Weights of a small model that answers yes/no questions on an image's attributes.
Model: 4.28M parameters, encoder arch vit, encoder norm layernorm, encoder patch size [2, 2], encoder layers 8, encoder width 192, fusion encoder width 128, fusion encoder norm layernorm, fusion encoder activation gelu_tanh, fusion encoder moe soft, fusion encoder num experts 4.
Rows from block 5 of the image encoder of a small model that answers yes/no questions on an image's attributes, named by matrix and row number. Rows with one number within an expert belong to one neuron, the router's apart. Each number is 128 + 24 x the weight over its row's rms, rounded and kept within 0 to 255. All counts start at 0. Numbers have three digits each.
Before each expert's rows are labels from the 100 images, of 14976, where the router gives the expert most weight on average: "peak on" is the class under the peak; "responds to" is what is common among them. Only what is clearly more common there than usual is listed. The data: made-up road signs on poles.
# router: slot weights (encoder.blocks.5.mlp.router.weight, 8x192, trained with AdamW), inputs 0-191
# up: expert up (encoder.blocks.5.mlp.up, 8x48x192), inputs 0-191
# down: expert down (encoder.blocks.5.mlp.down, 8x192x48, transposed), outputs 0-191

# expert 3
peak on: rim
responds to: white rim
router.3:102135124168089103142178140104136180116121111146145146123099121126134160158096127111156167102105144110148117178090081153108102159110156132113140111111091140135083102123112115150158138126131113120140126129168137161103149141128130098135190163107088075140093174133141136107168132101131153145087095125110111088145138131145094112149114145103121121109125120159088149160122146108175138097114132153118175124124131153141155163126112105100102119120150167117110142103136162170124130093143094106141146137163108114133139153117122139134099169105111118114113075129125118109179161136139114146
up.5:149129119072183124090152098095114138127098145094155143113113134157130131116132148111145148130084135105115135145105108143175123154132128166111116099150097107147112150147132145124132138154112107140153127136129105148134113130116113109115159118140147127137104117149164103078149106118123180131090100117148150127119129137139089096124147199133173158147103127135135128175118158051139129113093078109130110104121093163128144123139093176069109112134208118120149123120160109130117153120075131106107091149128122102155150153132147147117128146101130122124112119152138169137142159112139135109
down.5:078140098139137083144133135079130131125133097168110174121143072086157143124111150118125137150148134107149060095126193168124105107114138113130167154112139115082126127087111114123130126132109155089118147116143167105121093123097133135154138176126143116151125160118119111173114158129126170083168125169139110093147136122122115111134131119088138130156133132162120148060091137128136140100143136153137147143135148100131168131118181084115122155115100124125157133140123169148167130119159122129142088134130109086146119141129137138098138132119184143118141135148099123114113105102143099113

# expert 2
peak on: rim
responds to: red rim; struck through; triangle sign
router.2:126157096111118110136096104123114125104109114127141127126093095109177117154083115135101097155144081119147175156156129153151109103131148100153143115101209103076122168137142149135123114129115149141092157105103131131142130136123120156134109082105150155139136119106115083135101155172106085119114109159144115137092126153131153117167135151126114123129114119133146147092128128095105146144129163135152115155114142074158120151123125180144112133190132115128100122162094109098161154137141118111124158139152161071147161130129120148117119104166144103122109151125128133144079103125163087114
up.5:156083120134119113139132126126129136086133134101136086126119137090149123122084118119141127114137135067139162130122144094126164105084108113129156153132166102121142141178085120129158114091164133103116113128140132124092127148131132141132141118126154132166087124109131101169090203111133143086109115128123144086090139121093158096150162123101105153138133134160147136134134138186120100167162145079134124158155137110126130150087097178100138139142129108119106131152125147108161113109164101138095132137122127119155198101089131131142159124101160125131145119183152119161120137131122154142
down.5:140152139122126161170112140129170149134137141119125094117106097133149120117099113106102120132150137185156113137136087121125147085143133130137154143140113102099162151096144088119100126093141136141098105129113108117087136106126152129146112148137148143096124129145127159100125102134119176164154097077134113144076093159130171121151170125090123133145157102154148100162175103148092191107143172114147112103115142094143136146148129125147124095101163144113098135058113139092157109105130117105142148091136103100158151137114133158099102135113138122144119144134172110135098172144152101116

# expert 5
peak on: face
responds to: black face; brown rim
router.5:127138108159104159134172113117096129111146123134135084151140151124109122095163091164106095157083116137140124107075082149134126144159160138126127143111156154133107091137158161151132140159136146123137156091126120119133154090118174127114135127134098157155088115132101129157124124102118086094146090134142138113136134131123148103178120136105138113133157134103058140112140093137106077106103117111103133137109176109136144102114133117096176112130107107120136092171090144164111124173173105075165107128130105128145156098101108096110134132137114109093141109138141127139091157138129126176
up.5:108108149168152157161140109080126128085131096109141125080135107169116144110141128107125138155137127123119071121199141095149173159139079118129135154102110083086143138171138105094118168129115140117121111140139136142149154100120125136156132147142079122149114131191091139111116120161089140140079129115101092159119128120147126124104146090136145130116128124124111086118103182109105135153133136104153127128155117126091149102146152138160114158112140156125148115174142074140123108119081135118152122141090108150162128137121177095131110126130147149123096151111118124156128159130100147152
down.5:118115130133132129133173104120091080118149121093129124137146123097132148139121131158148120152189139122118134114114142142143131133128111121121085129103174161136124148140176139138127097108152151107151110132096110128133124138159148114199140112140127075148142114103113149138113113130136092102119132097134110103142110088169115202115111141149117151187120115103112165144157082130120101139087143150107154118115127136139102128114089137140135126136118099097114127109131128104140106185149114138111101102182127161084166084165141085124118153113116176091150126113184149120089128145118116157

# expert 4
peak on: face
responds to: blue face
router.4:133144157142128153129114087179128096093132147132141138142160164170130113071160134144116097097095104154112106118113104108146120100147155144154114147127119115111133163160166128136116104134136151135123134102127147146111116163101123143152097131157110140149075102131129115137130109157139120149088114095109158140140141159091149139113160133121140099128186092134141113144116057145120087140111117145149092135125150109128138130137184138113189075132161146157087134157096131137114060138134156132126119100125153136112136096124141129088105132168149102115109099122131117181079134113127137158
up.5:109100115123188155104146128124154146129128163079135115084116116156098131151132066084146140163138115106137092120103126118116120170148127133126143118172134126142110095162112114124117114138111112135116095128132117131178139151152148157143113106140167160147113124104133114130140097113132159133107131138153161137132160159148103093133118130091092165143099119109136144128164129179108099131087092070129152126141118181131088127143140104077169081104159096150141091120162111133125136136125120087098115105102132148125142132103137155077173126130129133180173103120120126142155118142126134160
down.5:104176118114093142142121144086108131164104104173182131108128106109161122114125172132167140080105113143136122182137106126125104119126100135127132133134120102116089140136121152124135096125148092153137193111144134047106129120077156133161151139121142094131087149086116116105134143097123144114107155094114139130121149131155169143099127147094068149104159123162127131138127127097136124095152089127167141140109113139144148146126161113147132165075107173122109152151122154140098154117128121151142103143160136131157138145144091114112161136143150135136109081110121116133082140109127152117

# expert 7
peak on: face
responds to: orange face; orange rim; yellow face
router.7:104128145161129108097108132169125153123121130065150115093116128106101134114153093108096124147143125116150124105099094110090134157126156145125114107092130164144117092118121112125133130153170128143099120156152091157081107112134146095098130157137095189119143127154100169153121136080110143123148121147123154095129179108120108120140145100145164115128092151102119142153130099171142096121088127104116174149145099169117177140141142144108132125147189166089136105144123122140121122151105116135129169152142139171127100148139117142160098165147157134135161130153116148097135104173165126145
up.5:137116161117139114097120108167095140115143141114137145164123125099104154146137140158163131138102125114132149155087140116128169104107120132104121113109166142172166171138134125112091154141106106120187075103114173124154145056088103145140149082131136109135090097134140103115115132112118114107137108098145154146111097140106128151109150143118129172092130120126127156135096141108130133132125153119154100110146151196096121122131079200143110138147160132159100122122137093165135142103115134151122104106105120144081106098119141131131154105143115125153092145118118113131108173148160177121
down.5:093143100198097130117124139139144141103141105142097097124146095090122128161127097114165153179128109098139100100131163131141141115087146141192135153114165128129100161111141139128097114160135076153096167111110142136111077120130120148121133145146112132153143179165098165132123133072123106155171153162153127106111128101127103120123120079159132141161085144104129148098142124168111132131123135117137173163118135116157097146089126076143104111142151152110176133114110131139154105105152149135092131117133106131107102138145158096121105155131096125159142134142138117138124106142103101106

# expert 0
peak on: face
responds to: green face; hexagon sign
router.0:088161083153094121106149102110115151135153146143120125171115102128141142121083137099124155140138154105112107108123103153084163102118132117145190111102117134131090105095125117105138145107112103090141104099162152111104159138099141153112085118081094135096127163137111111131137181128127154155122103162098092081114122142165152127141128114090133163144137175086097088129142129111134107139175167149111141144178125105134110141148137141113128149085128171108138149145124173117171140176160094089100103135098152120160124113121096117108143158117146127132129126137136110138150139153113132123
up.5:172151138116133167145127121133125134149125132103108113143155149106120107116152161129148067159096097153124105141092143138128161156132122130104107152133119136126083096137152147175124090132110112127112117060159104149085106133101139115137142138169065107139138104140147150128140092125125114138080141074164148099126127188083120137132143141091149117147142118147128152113135139159131183140129072124123090119109144123109095106138124076136158128133127141157129131151178127175119094134140108126136119115081159153120128140147166129108139129104110143128156120110124111134078136106179161136
down.5:098117164165132126093128124150117160143155096123150129094140153126121167151100093171091156153112164098139151126140167092114136162124161081109137160119133130080140148152106148158133118105150104149116143137081118132164143095107144134119111100130117122117122158114103120121103116101102122103159103105144147153100148123103139107131102124156078123095117145087131092116158104167138112073111164107112148134160098157145138126142104159107135132153186134110114087138129120091125146130086147124158157130092137088140147109161099117142176101124158141128152099124139192127144136160108129150

# expert 6
peak on: rim
responds to: teal rim; triangle sign; struck through
router.6:150078149145079098138135118060113087112126123181181141150109116132124143166134139158181147098129138155110128150092121181143113140158116123105129137124115117184176138133071115157154121138092119120148115114127177114134185134151122091142167099137134139145091147103108109142137138121129148132112095099160143146145169166172152151097124148122067120124135121129160121134094146112160108153141158145157104087149098146148135139130121155111115142138133146142113144156132121110098138081120155118150130108111102127120154109142100134153106157138116070121105129118117113109142124127156130131
up.5:154106098104111184131109123154119124154087119095139121129157142170153097099125203153121099114105115182104147108166136134116119145154139155124148146166135135095125112130159103131154085138094117113098115107130078141131115145142123126118135111117144130127093147125113133133112110155134106135042153112114137170138134142114089100100147132137158108168154113100145083155138125120077152112106118151124085130147118133109146154171157138132132119137107140102108138114129141117118106086122170088100141103143134168169122144117142136105105184176105122106171179110124138130119124123117128135
down.5:098125087104104133098145110129137149092089129108148148169154123138125127078099115117094127146142114080122138155107104118119127098104105114141152189128126121108154113127150143085154107148137141146178136130119160158132136144137170068117106109137137099103136103117143124139136141043092150150102110156141151125111108146115140135162094194145137125123152105123137160103160130159116154138116162113114126130165132086123104102111118103121124125107145124153105133129142143163149126147145057139144067110143181154148130149108147141109143147143133142152151138167121101091114091149134141139